{
  "dataset": "single English command words and digits, spoken by a formant synthesiser in many voices",
  "n_mels": 64,
  "input": "log_mel",
  "activation": "relu",
  "upsampling": "nearest_conv",
  "muon_scale": "original",
  "orthogonalizer": "newton_schulz_5",
  "epochs": 10.2,
  "weight_decay": 0.01
}
Rows from block 3, named by matrix and row number. Rows with one number belong to one channel. Each number is 128 + 24 x the weight over its row's rms, rounded and kept within 0 to 255. All counts start at 0. Numbers have three digits each. After the name is the row's rms in percent of the matrix's.
# convs0: first 3x3 conv (model.enc.1.1.convs.0.weight, 192x192x3x3), inputs 0-7, a 3x3 kernel for each
# convs1: second 3x3 conv (model.enc.1.1.convs.1.weight, 192x192x3x3, transposed), outputs 0-7, a 3x3 kernel for each
convs0.43 088:104184131089150134118147130143127104146150129141141124139131141136144155090115145113143139114144166101124134138141153135153155142144144131158108115122119149140117136154156159157136113117117153128118144130124121149152
convs0.44 097:117093163115076159103086101128152132108134138122135128120103112128131121137127124148135135125127123124128129117115130120142136137153126119126138100113130129136119078074121091085118122112140121115146160163169139155167
convs0.45 086:145133130138135153082106110145140133143140124113105114114125129157133127138126126140147156120140148103124128143121108138114123133125111122128121129129129160146130133105109130123132112109135175157165123140173148135143
convs0.46 087:162141160113101098180157149094095102130123124111121125161135123115113113154152121158146165118113105138126114158149152116088101123124116142132113173137125115109124142136115112139131156162147108106085129140118130130103
convs0.47 090:178139120186134113170168139126133108125135124129133130127122129117135123110095104146128114127115120141136142121136135142148150118117134114138140129147123115134132143172121132158126121156122139129125123122121146126116
convs0.48 092:134109134133172152140123091137133128154151122132117107141142124112128135136133129149153169142156146140132108102088120136155164147129110097103120142122117124142127133115131148126108127121105114109127134134126154156142
convs0.49 099:177142097142139135130135114121147141137159152136151160144128127138154157136133141132111120138132119127135133139148117120126117081115142115156141102132110110111108121149126133155149150141137125116098122122094101117116
convs0.50 104:108135122119128103110134090142120119141112128148118144138132106109101104156140129130128115127135144128140148122109111114112118114126130146132133149147165125103114106101161130145187124135134136130084111116103124128134
convs0.51 088:084115149096103111139135157105118121098125102115139142145154138114127142102140134105106115148152165129123125091116122138155140123129128101090112122117135114109120130104153115118160143117131127115124134156142124114140
convs0.52 114:124088122154108118096104128138139126132121116144140132133104098139126116130132113119132117125127120126126117114100090119112118115106145152123145139134151128124164124125123145128127135108117107110136133125140113124149
convs0.53 100:157141137127121086097119097135158147149131140120126143143127109148129103109120111133121124115115104132136133151127115147133117140138134106124111123126116113108103138127141125120116135128142149139144144135144106112105
convs0.54 104:085118110137085076120095097147143125140147142129133124134133119143134120136127137105117102137127136137144136131152168133117133152138113100108117129114118116121120136157150151153132107132113132157161156147159155128124
convs0.55 099:187144108172127130159098114129135134101104104145131110111114110113121101144143134134140135144147148124119133162135116156161167120122130116120103132160155111115102148119137122108103108110131135145125133135116137139147
convs0.56 106:138102108147117096143127111139136119153134122151118137104132138135140148117139141139091102138091114133110124158151159117140141099125122132156161139124127135117140125103100126112121109092114111122129120139143124160155
convs0.57 097:101152133102144162119135140111109138095106136141183176134138149139111113116108119110142131128126125164146133121135148127141134133144133122143150094132131162161138150142112144130133159144120114108140123129136120131139
convs0.58 104:081126152082114112128107107132122138146142137123122128119125136134121129119096123120138136132132138134144133137155130111099080107098084149140127161148122158153128099100130109093107115113118122156138131157163157133136
convs0.59 117:116152078146141077128116097138170150119139153110128151127125139123117125128130132134135115156151139146141133150149136148161147163164141131144142119125126105109105128127113125117100136114106172161129131126098148136111
convs0.60 106:125054098135095151102098130133147149138121098129118130098114113109116126132128122119117128118112120104121128127136160126158178097153162138135122172149128132139144155142156128124135138149133114103107119123162123114154
convs0.61 095:064070126106133127140141115127151140112123143135132121137158144147142118133150122125116112120115132148123129137114158111121135133127108134158111085113090105124105132120178106142136110142136131148128114130078119158119
convs0.62 095:115134101117124106122108111140131112093115159116121151088087099118112126133128131130155146136155149140148142138110114157129141130100110103082084128099141110104105098111153126126139134132141139135106171165122149151115
convs0.63 103:088113105147105090136108111120124116118136137118122132126130128141125131132117116128125109134130134132129133133158123145144119131118120119104090094099092133138159113140138118106089150122110147134119151129112135122107
convs0.64 098:146096154172145143161132111127135112093110153106127131154131127124116108126111119144123123126119109132135112098106118104114106113125120126147156100125124126139149154149110148144145121124115107109100117129140127129108
convs0.65 111:093103146110136118062142194135129128130119121149142122129120135098110122128133143112125118118118124117116126136118118138135172125113119122113125141136111141155147101113124129134125119124126174179185145134134156134146
convs0.66 096:102140167119111151140135136099106108146154154158149121127132139140143131135133142129102090124104119122119132086108132136127140148140156133121132107117139184155131107152152164138120133131140119111114145142148137131147
convs0.67 110:114158121120147123114126143128112115135143143107120136108157135137141132132127111108123138112128139114113125112121139110119140135149162105108119101123135107108128143120132137139127115108120113127121106140121113134137
convs0.68 100:129168131162166177114145141167113139133102121116100109147160126089124112138158158125120152132159155107141149165162136142133159103102117149128122118148158101118123109155115087119106115124119121107115127136123109108095
convs0.69 108:116154115075147117102146124124142120147154150143124135102111127125130151119126154151130130130128126126132134127108094139127089094109075110133152136130136182153149157122123144131114123131115117105104117121151129112135
convs0.70 125:138139066081075146094052194120118108144146129141146154144127117152142145124103119095103114118113110153146126138152153122105100121097088151143130127142168141153157123148117119139127128126143138143138141154136128128115
convs0.71 102:098158157112116114114110123134151117148144127144130125107135145114131127109138129145133119140127111113126144133137119131129104111119122140139126143149108119112075120130152119116133110103130129136111137124106143119110
convs0.72 119:140143131166096144172057129101120141120103105115136135140109088137126115154140133133126132139130130146126136135137117151147136144121117143156121127129131124112121131142124142137116158140138120114136129112135150131153
convs0.73 095:109104104154103088154163152129124133132131156117119149123113119129120126126117107141159120104140132127150121128106123118108097136124135124104102128138129106128126130116111153129131131122124134142110143148142194177144
convs0.74 099:122100176162131150146125149134130089099128093109134119131133141094103111143156142116137140094123114119155154111157168123122098098089067134179159162171159171142137136145137125133152100105147133165132118148161145162167
convs0.75 092:132144114139120152154128134108139133139155132109130126144132126128136151133142159117151163132141144144147136145132113104146169118116140074097111122121111143131107131134122129129121107121124136112112135107118135116110
convs0.76 102:166125132176162106143168128128124118137126128134133134131155143120129128109130127123137126129147120128137127154123102140145119133155131134127124120136129131149163153152130126148141124138108112119128113124128101115103
convs0.77 094:038128184069146142129189139142112120117124123104093094137120120159157127143131129118141151114131152124134146091140128132156125138124089104118107123123093149141142125133120105108136115115122159148153088121147100101101
convs0.78 096:111129108067157144101139120080123131117101113138132122136132119155144152109122124120125125161143117162144130143148158115132140151128116159148141146148141106117107160163155115140146102125141115129163119120111096128141
convs0.79 094:110162169108116118106107080141123116116125126104111118126152139129145146127135113113102096120105105137121120130139128112125154119123150109137158129131159117137145098118117096125133118108096121103070138131108114142135
convs0.80 102:135105117105109127116124143151145144105111118137142129131130122131141132137134139114129126126137134134122119121113125128139147104122137138130120120118133093094102120122107141136130124136143136118110143138147144141150
convs0.81 098:123139122137139133155128124080099098137124104132138124145145136169163120133133131134155139151150125133137125150136086116136103127129139160123098154153131131123115151136142169154167112144140161156137136115105114138108
convs0.82 108:103117148139160108134168106140119098123113093109107117128089096105104110115125133126135129156153134145172168111128123119117115155146119148146084106122106126126125137165137117131142149160139124100096132137121117142151
convs0.83 098:130045090107087129144127130097095111125131141156146138105112114126115122123129121126104133122137143136159146117150139127117120141162143068074098122106105146112122123116117150125117096116146095115108135110102133165175
convs0.84 100:140147119131123133135148140117131123104115115137137123132157157144158136150168142141140122123137134134150130113131107140133128119117140105162158126161155129151152146133138131105119154131140147175166090118120086101123
convs0.85 093:120134116155159119100120150134141132139127107135135125150138148157150131155130090132137143169137138127129125078083090127121142146132119129131088178144106139124122153172190135174151143165130121171141155164165134123139
convs0.86 104:139076093119115089097173115142133137132102116131116120104110117127126109135134141141125134130133140133138149153138146128120119160139134117114114147130128130107108130118104131120099112133117140125151122118143127117122
convs0.87 099:115148182133145115111093084126134129123126133117104114140135168135127134122135128133134132107109104106127131110123149124128119082110105160139161142152143150138143139175165153134147127128151169161152114111127113122140
convs0.88 104:156138118147142104124134151089095119108114100094130135114117144093104128159125139128152156137143158131120141124124155114113109099134115175147194168140138092126115137120123112135125127140121136160165164135152166113129
convs0.89 107:174123111150086069073100101122091141118118159120142145133140134145141128123148130163161131123148128111128126094112142122137159111125118154143136140112135089091120189163143142140124122140157183123109128120103135125124
convs0.90 099:118114123133124100137163118170158179117137144137137131132125125127120111102104116118114118137128120146143125128136142155146142112124117173163159125145120099110110102119106142135115109123120134152161096103126139153155
convs0.91 094:130118140132133139101118130127107106119095078119117119140109099129114124102094098129133137109118127119129122123112093124116121125111119153144141085086093122099128138114137130108118095096113144135118124111104128114113
convs0.92 095:110108124128133117135147122131137131104103115123128130140149158128117147120121136120110124126122123119128138111118120146125132164151143122097137142130105117137115155122135133125118129113139124129135112092106137114079
convs0.93 117:119103108121111098174174201120115111136148160121125142128141144113124114126129126132128120125129120133154139121108102119108109138130143123132146105095106143166176133128130121123108137145145145133137102092113155167190
convs0.94 104:149130111126098100152095077133117109159150119150156128128105089130109094158117113116122128128125126131131123135127130120105101110131134103116079127120098123135108121099102124116115130115109155132111134150131132143134
convs0.95 103:105133139104156146163129076122140128097129168125145145140130112145128118134119116155145127150155153125131130161150122137149130137150138141127145109095121118124119134112107144127114140120090109105108116125108116111086
convs0.96 096:131123112174169137128157129142134118159145130131110107094126139149145165128134123091096108139116139137133129104111112164154134108120140139153123141160163138132127158147127150144148113129157116120092127124102136143120
convs0.97 103:098117147116158116127144141148130140140142127121123103129119105134150121133136119123124128114103122113120125106115128111107130118129131147091133155117134120091112122130123127141129123150121126124132102108131110114123
convs0.98 094:129135150122132162148163157135134146137147141148143146117132127150120133136128129126129110111125129120127141136121125125100097127145148115095083157147130177159151150137130125114141130137127136134131098112100127126123
convs0.99 096:132117128140125126147149105168145125144135126127126111132164151126123133111100100139137138142133144142122130113109124138126107122116099098080081117118135111102098123105141119118147133110121144165165117127125142158153
convs0.100 093:120117153107123120114152186136147131133121111144131131152136114139116138143113120135125138156133153135128135113132131099101133108121130087085087152160122143146113129111120120109126121127157152160141161141145161146147
convs0.101 099:166141047128104082144119176139116096125118128143116105119122108154147113137148114146097119122114104131143157100098104129131087152141151153145132141139093102130102115134109144153122135160114167159141180172140115117126
convs0.102 098:150115131154126136079104102109108111116102129144142134118114113142135122125118107128121113122130132110122136161141132110122122122127136196193186157162146123140137128129125123116121100129147110135139130132146120135124
convs0.103 115:169155060195154060169113071114111112119115125114135134128114112118118116113125126127137133131138144126128125153145120159143133143129120120137146128144146141137130134110086129113091135123106134142129132147150130135149
convs0.104 093:153150109169169152137146126129114102143120092135131112115129135121128105096095127114111098121125107119125112151149141084119135146188210120106102120149183169145174178157153170151090125125118107124125077098093094104102
convs0.105 099:121107133137131131155169146116107103131110133151126136112104131149140133126132125146144144140132140131121129134129155152133141138131138112110120131140144127153146093100118148152173120153169130136149129144131128133124
convs0.106 107:096118178150079186097040169123118101133120132113111116151131102138129095133119115111118131117137131136136120103110139135136144121108143120115106105097098134129126101107152123120138120110132128119135131129120115123133
convs0.107 098:151116135143148181118105151108098101156147161129126139151117131137154168132114109098082098133130154115116128097104130134137151154150154144142101155141145112109108126130128126117123124130147145091109136129162141133142
convs0.108 104:133170174109154174088113140140139156124122127137133133136112103143139142141144153118124122118143149140129136117090079149134136153162162106122130108117130151148159141150131121131127130129136108087082089079085106073084
convs0.109 097:118083099174148137127126137128123116120113075123160139131121120116122124116111094129147128132139130120127130099134148102125126137142109113082069105114107135128141133132096115127137136120112148123119114106093111104062
convs0.110 094:120138144160154139155181161115145144111139157130160147152148144108132132102128149137114110140126142144138157098107111110135137148147122107123135162153155144158185160126120146149146147138119127110097102108128102132147
convs0.111 095:191143135126114091083077050093101123146133117126123119144133107111121123134124125109112133120117117130125112124092087128126113127124130121117157139128122114113113172142153104105113104103111105153133115118104139125102
convs0.112 097:140113102099104116193140152152133136124115121148126125128147128137138127116145145114129134098129102107116118138137123109119102130117112141134119136135149122118136164141150114097116152116132109109087110107099143124127
convs0.113 097:107076114125106124135099104142129131121112111117116115154124120164132116118105092111122126129133129143141126139151156126123138115133131134110101128110094138123120151140105148134117119125134161165145152156156140153163
convs0.114 110:211189081173171101132128122127122108129116132122120139095126138145149132140142135125141131142156151134147158126111110171145143144156141100098107124130131135143124136130134144119095101111093126132114153161134112115097
convs0.115 108:074168130114177141138186133077117149114135131101109110127139150114111107145138125115116103141145118151145129137147119131128114135136129130114084138144156130133137119138103150147099154153113147128118155120098160124109
convs0.116 101:114170186125142137168118116127120141122137142114118119112109127148127126120132127119132133129125107147139117131134127120119096104126104152148127112118096118108120136149137105112125111116145143141150124119136136130147
convs0.117 105:120101144112147146102135159102122129124132113115149125113101092160146135143120121126117139118102113110115136137137141140140146129110110079122148126119103121140154126122128133146142109126129134125123161151170114119125
convs0.118 101:139117101099102078145147158134107110130104114158133153141126117130121120118123122120126117092112106114124123149147132139120097115126142158122123139133144162148149138124122126118118127137133076106118154153154156162180
convs0.119 097:102117104076092122175173130128150139116123128106134143114095103134149151101117102135130121138123122150120134107128143120122111130114111126130105108122095126143108087111126109126133126113110129146154109137129134147142
convs0.120 101:189130061168137072128130125096138157096108128120109129132138142144128123118126134144154136146150146114134152150134130123137124112126130103137125107129121088120144110116100122154117093140103134144137143157134119129121
convs0.121 097:130133142177167122154164148132146134105104108129138151159143140141140150119116126123138148112113137146127137116114119140131146161146153128138132111133120143157145143125169145134135164135110150162180148149138125093093
convs0.122 100:133131143130153149125173158150141155145154127159155119125165140129145119116129133126133130151163142135131117140130139135138140128144142134124133190182168200175127151159165112133122128136116105104113132118120132132117
convs0.123 102:088123129133129127136123085133133121110143145137147144127107114133155139137156134121123125135142143139157126108135103147143139156135152117129125137135138153156148081108143132123125120122134111130129142166145148142127
convs0.124 095:116137110112140124095110128132151132132138115114140123126129150112129136123135145113108106120141149119142160184156103144138134133131128080079092119120105136121117130121109113122133134136156135157149136159127141144144
convs0.125 097:144143119127144123076138121146134136093127126121148144121140162147128143155138137149136120141158133110138119139129124120120120129163159139121123156152144104121127118127119110123120099132125103124150110118130116137120
convs0.126 099:132127106093152120093155119107109115106137130112110103116111132140144151145139138137131127127126133123121134142138126130107109122114114106115123084085085120111080130142140125148130109146130106110122150136128104109117
convs0.127 100:111042092163099142150150166117130128134135121142134142128131119126138148107129107140127130140119120120123115133111129111110127143149114110118131130127129114126140105100115120086128126113112150139130162132120130117112
convs0.128 094:132184139135179165118100111114099117152151116137156130109121103132149122151148137120099124142131142135131136098122126146156140151151132142133116131115110133133137114124115143147138137125116114118122127130130140128122
convs0.129 101:109133100125177145162144125126110104121124136147125143144154135136151143149128106105117093129137122147131119154148130123146129148151126125117124128123103163137124147147143124115125120111119120144159126137126119132103
convs0.130 095:070104130148133160167122101106131141122125094150155126152143128132114106113124122144142138132127135157141155113129129101110119149136118093120130168146125114133145102120136130111114159130123148121092167145146167127143
convs1.43 082:125116138133135190138111127099118125153143177171140162135118132150134111163148118072099145126153191109131128110109135128130145116116135165135144172127129176150133171124141137107123117104153135122124128122121124124128
convs1.44 106:137125075125156131096136114101087084069073091126115141223153080147106069161156104161178160116153129124150119131139115126130123121115121127117165112093154121111166124108089124130110139170144122122125124127128130128131
convs1.45 105:086127137078106130060070109110083087114111116167146134139148149140140125118174177143165169118167164120170193144136126121115117123116118085093115088103115106114111160133130159127136167154146134133129131128127130129124
convs1.46 072:122117111133115105123167200117122139120124125131106117137088078126155183125148150151159143098100136115106112138123113130120115121110111146183171110137125151150147108112095111114094128113104123129129126133131125128125
convs1.47 113:118107116113128159118167185108104091141148123123137105206169146134125126157170131098078108116120121139158128134143124139138122132135128155164146155119113138123175120142092156143128131141144126128126128131128129127128
convs1.48 084:169174155126115109184172179055087102130086079179125096126140125124140113137164161125066066095062069083078113123128139131131127135137127062135140123158138188192170127128125123119142123154170130135137131134132132140134
convs1.49 100:108100117087066082131121137140110119091092113124118142116120121134114109126139158142139106104082089069059093119113117118123121126123116083068113062092102089132124141131131088079099125127121130133127131126129120126125
convs1.50 128:101112126103128147154150144096068120087088116143166137114096159134147150099132134082096105124105106116090128127129121141132125151136128152164143088126191146162191185140111175181192168164150127128135124131132126131128
convs1.51 066:219213196140176185074091089101152137108104118118103070094118126129147119140150142091090194104116121103123073134144135148148142119121121116143145186160140164120119098085115115095136136131169132136139128134139125132136
convs1.52 131:153150172172165176165208209097085093133114127103101146115108109112122052124124106159103073123086074121102087130129133129131126132125132104108098156143137107112118150147141148130126130147178130129126133132131127128126
convs1.53 107:117096138137138152115099124141093079140107106106095113170156157125103125112111169120125154136109108107090052116118130127129121138138119171179152087111103125141141078121113083095096119144154124124128130132134129130129
convs1.54 118:144178117087127096126174146087092133096105118103163144047111121142156110111115086158060118146101122158124159128127130128126127126111120118135230089081117113105141130133125102089119128114111126128132124125128124125125
convs1.55 109:143116115140128121087088095120088096109116127100098114125106159122104132128108128114102185144063144121028113125127129125139126143149129128131128213175155163139127172170156148153121128098096133130133127129125127132129
convs1.56 128:162110149182139173223167201103084110142097125184128151123107128128125176129120176093098148102084100126114009122119116125120114125124121127137107086113114129142139150112108138120119106129139124129127123127128122132122
convs1.57 094:106175154153162135198180153001046098113164127088131077144152160145165154145145152087076119155120145141133137122135117137147129139141130089101079157154123188157128167095112123102143070090114136121131132125130129126127
convs1.58 136:155122098144151117104156172144145097126133136105096132190159112121115119118147133159114128106119090146130104139124126131142142138136142136143161120107115074095125119085108117141171128173166132131125134129127130129127
convs1.59 153:120126125148093063180110068127108083187144090164137100140134096122126079127119118205161153149094156148091104125119124134129134139132127122103112152143135148117138169114110145101131199140150130129128126127129128127127
convs1.60 101:153159159147155101113100073147149108143113114178162185102148156128154157149156186064095176108122190165128201120118125129126138137139146097101060208201186181163198132119156168105141130117129133133135134130131128127129
convs1.61 076:188112109131144138099176186127163126123125141066083080195157121125117089179154126149125120116108133107113171138137130128134130139139140080139168148179164087110103131122157139102124146131145126131124128132126129133134
convs1.62 084:079132152102118130127121114043079099124153158159167174114098141141117127122134144163168156106125136143143135124112135135126133126127129175164152132104113165119124072053081094105085090088098127123125122125128120124127
convs1.63 113:197188141123144179109132182129153136150153166082089139075132124110156109107145104146146198139110169129072181133132151119124141133124118105093115108111110094110109132184192105142112143124129122125127127129129125131130
convs1.64 087:116142111131135123136121122116064085122130132124098124148076128162106080113105118104074140096083085063087055132136126134137121122125116109131123156144156091123152073104111054106128123145154120125125122130131117126130
convs1.65 137:157157121126179141079136123131199147132141152140105090150149175116123153151170183159118170169132136214206182125134120130134123135138128059048098086091137135110148128123151114122128105130162131129130130125127132127131
convs1.66 080:107118140085147186110108127128115100114096099189159148082118163121133191104106125106129129168135116136143121113122126128120123131133132077102163110135154194173181130141129073109123110113132141136133134133131121128119
convs1.67 121:124147162146155156152111141090100129120115132188166162138151183130144196127129156186067018158108118134119117117123123116129130126135130064094112137132119159147162113139123111089117084098135133131132129130129128126124
convs1.68 077:130129160122090137102098156113100157157127135169114110125143146083089125096132156113150129102135126152131178137140126126124118135123123141129149099116146104111110109153149077108138168188170131126123130128127132125122
convs1.69 127:095094112087124152119140160060059072131121149110142172110099109091072108115141135193146097193173138104108088126121128114115116127120113149142163150107088123102117120134132145149177151181160130125123131130131130129130
convs1.70 174:134134131165129127187146194129130047178179115173103099146116108126102112102091118123139156161177154255190119126126123133128127137135131141130100135067103114108145164158140185161095152126099131132131132130129128124126
convs1.71 105:124127149123130159127141143064096098103107145130138214139146082124104089106104057111159199142173179125146134130134136129131130125125130130128093121127107186171141139135156140132134146155161129117120126123125123124125
convs1.72 142:137112123166147184167159183091092115096121112154182194095113103103075097095097134172054087180105106202133112128126126124129136116124133135133133129119115118144207130117124137124118127116094130127126130128128127125128
convs1.73 081:134152118148182099141203149112143089105143113107131094189180192182141150156146165109082110139158193081159105142137126131129120137135130140136109153203160149139146148138124190162121148121163130130132133129132134125125
convs1.74 088:103108112112145162141172168092076079154149119174237160085114117097124145140091136102100104125145089075192105116130128125128136134138145135192185094159167131123084155171154151145168137129142135133126127125126124122123
convs1.75 068:143131175144148146109126099114115132170133126100153158142137097174111120175157151182115087134138136148111117110119118106110120122131128165169118169164114147106128118105161214158160142154109123130123126124127124125131
convs1.76 109:188135122152120080126141116088135113103165145102200153128129187128116116142127125132130130099137167046126254132129143128129130136129131167148115174144091171143078172117151118095109109108107127126125134132125136130125
convs1.77 085:127110133105109118097094096151145190143132103121109108163163138140163141160134109199184124082097066117157169117121118125128130120127119168168172135132132150154159122109141157126166150120137126128122121122121125124123
convs1.78 072:082085139135171182116150164119105160124139133091102118106094115128123105116117112114145102138119163074015082157145142141135140135135129053120138066114127088088057130119156148142177155166175129131132138135142134140142
convs1.79 076:097152124113120143152142147118111115101104146110127170121114141144126109052075102160169140127172111156169123128118131121122129128134127158106150139080121129063096099092150091081126113121124122136130133136130125127127
convs1.80 122:086085086118109099117097110163189202112114102182160168195177171158157151092099101131176166067120143128138141120124126129133130132127125145118118177142127178123115119117158099099143084103099127126126133129128123125125
convs1.81 082:100061091180161185109105128155139107185163147141114095142129146129113137121123124062092086178142184160118145120125134117134140113131133072085112038082126118153172113115098111132125149157131138136131133127125125126121
convs1.82 102:118095143075071084093065056139211136140153097133174100134068135143101142143151151080090183088100159114072121124130119139136125123121117188188149156132143118113125109086111129079090121106112130126124130125124124122123
convs1.83 083:125115106131146127142164153164156135112128186093069092125112111087095136109105140121150126182142109106120082127116133125122124134130127143169163128148151208156138180139161087104121103131151127123115130120116131122117
convs1.84 097:063139137076116128123149096089087128111092057118122068141133180104121149078101122157148118131126134118125102129129121121128129123134135127084131112066093191159145148128113120071080189089119122126128122125121123122116
convs1.85 067:136109087130131139087143167091085094093080097151152151033093094120123108104127122066116137092106122083103132139149151124129147128125135169174213105101112116104115072065096107140129118155167128127126130126132135134136
convs1.86 124:114120159153172165153170142079093124148142095204154117157135131139104076130106116096122115149221181106255121127131126136135134140139132135184132096116036118116050102136129119160128147127134128128128131130131134129130
convs1.87 089:137124112156162179114135147144124117133135140060079110142145124114118132097130145085087080105122088128140127133133131118121131124127129036053113067079078134147143072100073055071075082120103129131134131129130125127125
convs1.88 080:057085105065111127106123160089125105106150130084109138175113086109102088072107086149137117105139107092145096140130120126127127132134127090108142085051099135117145138110119100121118115112144131130129130128127129132125
convs1.89 109:114086113125119163158185206108092072148123109119133122149136146150115135147108102050075138082084112119111125131129132132135136117125132121123097079067102096118155104098078124150129107105114125128126126129127129129130
convs1.90 120:076101116101104118146119107087065094106072052255226181204175147211145154100103087165119125096072079126114110117127127124124115140134123085104111162149106148115122137134115174187200173183171132123123129128127125130125
convs1.91 085:095137157101112128126124118087122127137112140093115143127134095112125150122144113141147172065074078155151152150143136121131126128131135135125105132135144166155124087087113090120122076139155130126128130132135133135139
convs1.92 072:151171121138159108108118093079069071072088091135126103113141155057104163049055096157167135135140156185200158134134129138142127136130127104146204156164145119141140117087117196142161165134153121121127123127130126125128
convs1.93 186:122108132112097113126139164078070084168141164144091054101096100132120100125130131077091103199154088117100065127132140134129129135129120119116129109124140115100082125093088115126111105130152128126128131131129129128127
convs1.94 117:080081141057066118061097165148133115163131155124116152114119130137140137106110087131124131101107165051057160124125131131131129132131126155145140106104070077044045078100107115095075147123105129133132129134133126128124
convs1.95 084:140150151133088135174115121161128128150164181136138166110063112125138158134140144223162099139078081170125125138141133126130132135132130128116090126151116134169139113153165115174153123173134124130131123129131127128128
convs1.96 091:092091106115046068152095070178158157147147124175174160180139134163154133155198161134135135118126130132152141127130115134134131134130128154122150114074096150127117112127183082102124115122122138132129140139136124130132
convs1.97 075:155112129118065109066040084196155167129168148090147097111102115144139111133115105086049102129125105102126126123134126130125129121134133086120126115147140080121108148097149144097145169113138128128130133132129140137132
convs1.98 087:103099087144152149099084109108123161118100139143110108110113089128117091123124135079077110121151133124141196121120110133126130136132130089097107122114117176145126157141134139138151101125124132134133133134133127127128
convs1.99 088:098087109101094124132086094055075082126151157146158160126134120123139096143117115117113141120131171106113154127126124135132123128123119096119123098102096103130102095126125133175157117172163127127131127129130124127130
convs1.100 077:137109138132123096117132123168167173073136169091119147101110107173139108132144150096094121097118137097092133133137140144140131129127129135141154211190223180150125111071126133135142120125125129127126130127124122117117
convs1.101 092:109143090122122082148147113160129108134128103145136129144108119138152117120119130214125105179108101245152153129134133136131140143138127181218243141125147124088139087179127086125102118093126127123128128129127120125125
convs1.102 089:134163142168158109172172149186197196085113094109146162157176162118089099095116121117104083120113100157154125130133141127125126131135138063114097119116102158161155165122088096056080136083072128128125135133128132134129
convs1.103 145:150140114173150072156110053184146079171143141172148138146132168144152162137161173174178156109131137037076123111114114117119115134132121175126111146110118106109127156173157153163143140163152124131133127129130128129126
convs1.104 077:182093136138046049102081083114117113165156161132137130110126129106085081117135091127219199106148163175185143144135139138125134143120124173121128160112103069106085210177161153107112097122116123121123126128128128127130
convs1.105 094:139121120117079070098089084122124140144128130164152153168138098108079080204201174117169143088143159146169184126121126137130132134118126157144185113115121104139146117070029102122122139118101126130132133129130131133129
convs1.106 116:150168126105098057133140115137177156141148120137179154151161163143108105143083121108111205079100165089111138122130128122123125120127123143169177137117116204166136144158131140175150087118137123129128128129133124127133
convs1.107 106:068089134103111116083112108105098082092104155123130177177144138128136145151176185169155161118114111153128117128130123125129118128124121142133085077108095144151128180144114099101103090120127129131126133132131127132130
convs1.108 122:036112180000046128000028086084092122094108123137162185118165173139170181173141112129132195104088129153160147131134132124126135132135144174164164118114115132141149184162129164097078115075067131135133131134132123123124
convs1.109 090:105117164134163121130154121143158167066105157088076084186161179217132162155097146160142091142143122110158134131139139139132123132126116177163113093107070125132143103075126140115131179186194123127130125128126130126124
convs1.110 090:078083076117173166105135124072092125082061108162136084137108103182172133113138147056029013168101062151104096127124119134131115140132118067077075095124155161128133085087085114146141106125130127129132128134135120124122
convs1.111 081:180185168192165165124085087067077120122106146154156140182145123138089086185163178152088127129147144149156151133138145125132130122128118103122184131108169113129165184127112096127121151121118128120128126124126133134129
convs1.112 089:163126146120081137154091121134119176144148201207151123100132117131166147126124114112152081158158123131090101119124127128119124123124122026070086147159149202176111120116117166173139133107139127128128131128131132129132
convs1.113 105:097057055106079073091114130096102092086102101111125123099146143159174151113122129193141172105079133139132174135136138127129131130120122116129171147144145122111134113113114096082077157119132122125120134132123129128122
convs1.114 117:174157135125092053126075000122165108146150125117086102122104098163125152135117121066077157110090130127111153125125127129129124127125115156120086163129097082098094167148126181141125174108098131129130125125125125128130
convs1.115 123:139154125138170144105148147101112130098118130122114164158125140132119103107097094201075066182125122186139132131135132138140139136136135108141133112113130108112149091127086128140098111165114123122122127126125123123130
convs1.116 102:205135101175122102087108138169175147157170141179179170119137149114091092162165174119091082137127170131115178128129137135128125133129121085085130065106161099114133149131089099127109147133154128128128133132131125128130
convs1.117 115:109129133082105129118153144108144140142171101162207161143146115145115126166131149100128150073108103109245140150145139134134130131137136179198167106143088144157111148133128190148156134117142126122130128127132131130131
convs1.118 105:113123114095098110096097132097097102202195190095104078105104072125131103126156167085097110166161088176131141126131134137127129136134135086105122119120113112100077204164130101126117135128122127121123134129131128125128
convs1.119 107:122100137113128167129141172114122132121119106254237151129150167160163167134094108161121117161095053132134131133129131137132132145138128141162163074088061130107064092060057128116145201155174134127124133128131134131131
convs1.120 112:150108116159105044148141026197158170153113135176145147165121117085078092107128132159166138127098135104073133129134138122129129130137124153126113132107082197147180141172119135164148147133123123125127120126127123124125
convs1.121 085:116130115108091042107085043129138124143125160172149137114116127118115087128124097147129149146163161156157191121136138132138133146135128171168158132148129084095083178138145159101112119094091132131131134130130124127129
convs1.122 077:120147128058080089072085089131160117131121137104085081098150152109135164093158181096082132140147154111093140116130132115126135132143145125074091155124118111100129149101103099070086145109099136134127139136129136132127
convs1.123 118:157158166157180186129133136120123155175146134188169093118131134112128142152098095113137093159195137135255213116120127126130130144147148069095079177156144211174118123079101113086132101099136133132133137132132128126126
convs1.124 099:132108097135110072140089093043126105033101111105106136126100163132127178087119138106170132148148153169115124131127138130124146124124134125101138136093119131103120124107130130130133085119129122132132127131138123132137
convs1.125 085:099127128132165161106124120109151153063159131122159157152103083161145124149120109115050064146128126106112121126129132121126131116126136074134124140158133135121131148152165197153108139122151130130132131131134130131130
convs1.126 092:119114135128110108157131098135127136147152127094131104115139148145165135055087081124068066102101098121162145137135129127124120130125127117144135089133103083115070160147147168161137169147119127128132128130135136139137
convs1.127 105:132155158170125079214153108169153084189167121203099085113133160138113107108098152121154161115153137188217150134141131140141128146142128141107107111118137093118161092165148129148110159147134130129130125125127123118121
convs1.128 085:131114137134098094138120095123097093168129112162126174138140101106118130078140097106151150096142104173192161130142140118128129130126126242194172120096090158125125164131096140087075171143135126128124125132131130131130
convs1.129 094:128068077079086144093090128104118146118081120142155178120108152092108134165148126062088098132149142163167193144134134128121130125121124147068095116115095095141156157160134184158167097113125134129127130124129129125134
convs1.130 079:147120141168131070160134111138132138138153190144142180170174157107078089155093106128110080133135152128107124130135139133129135133119121080082088098111112155166179094083078128116142145168153122122121125133133120122121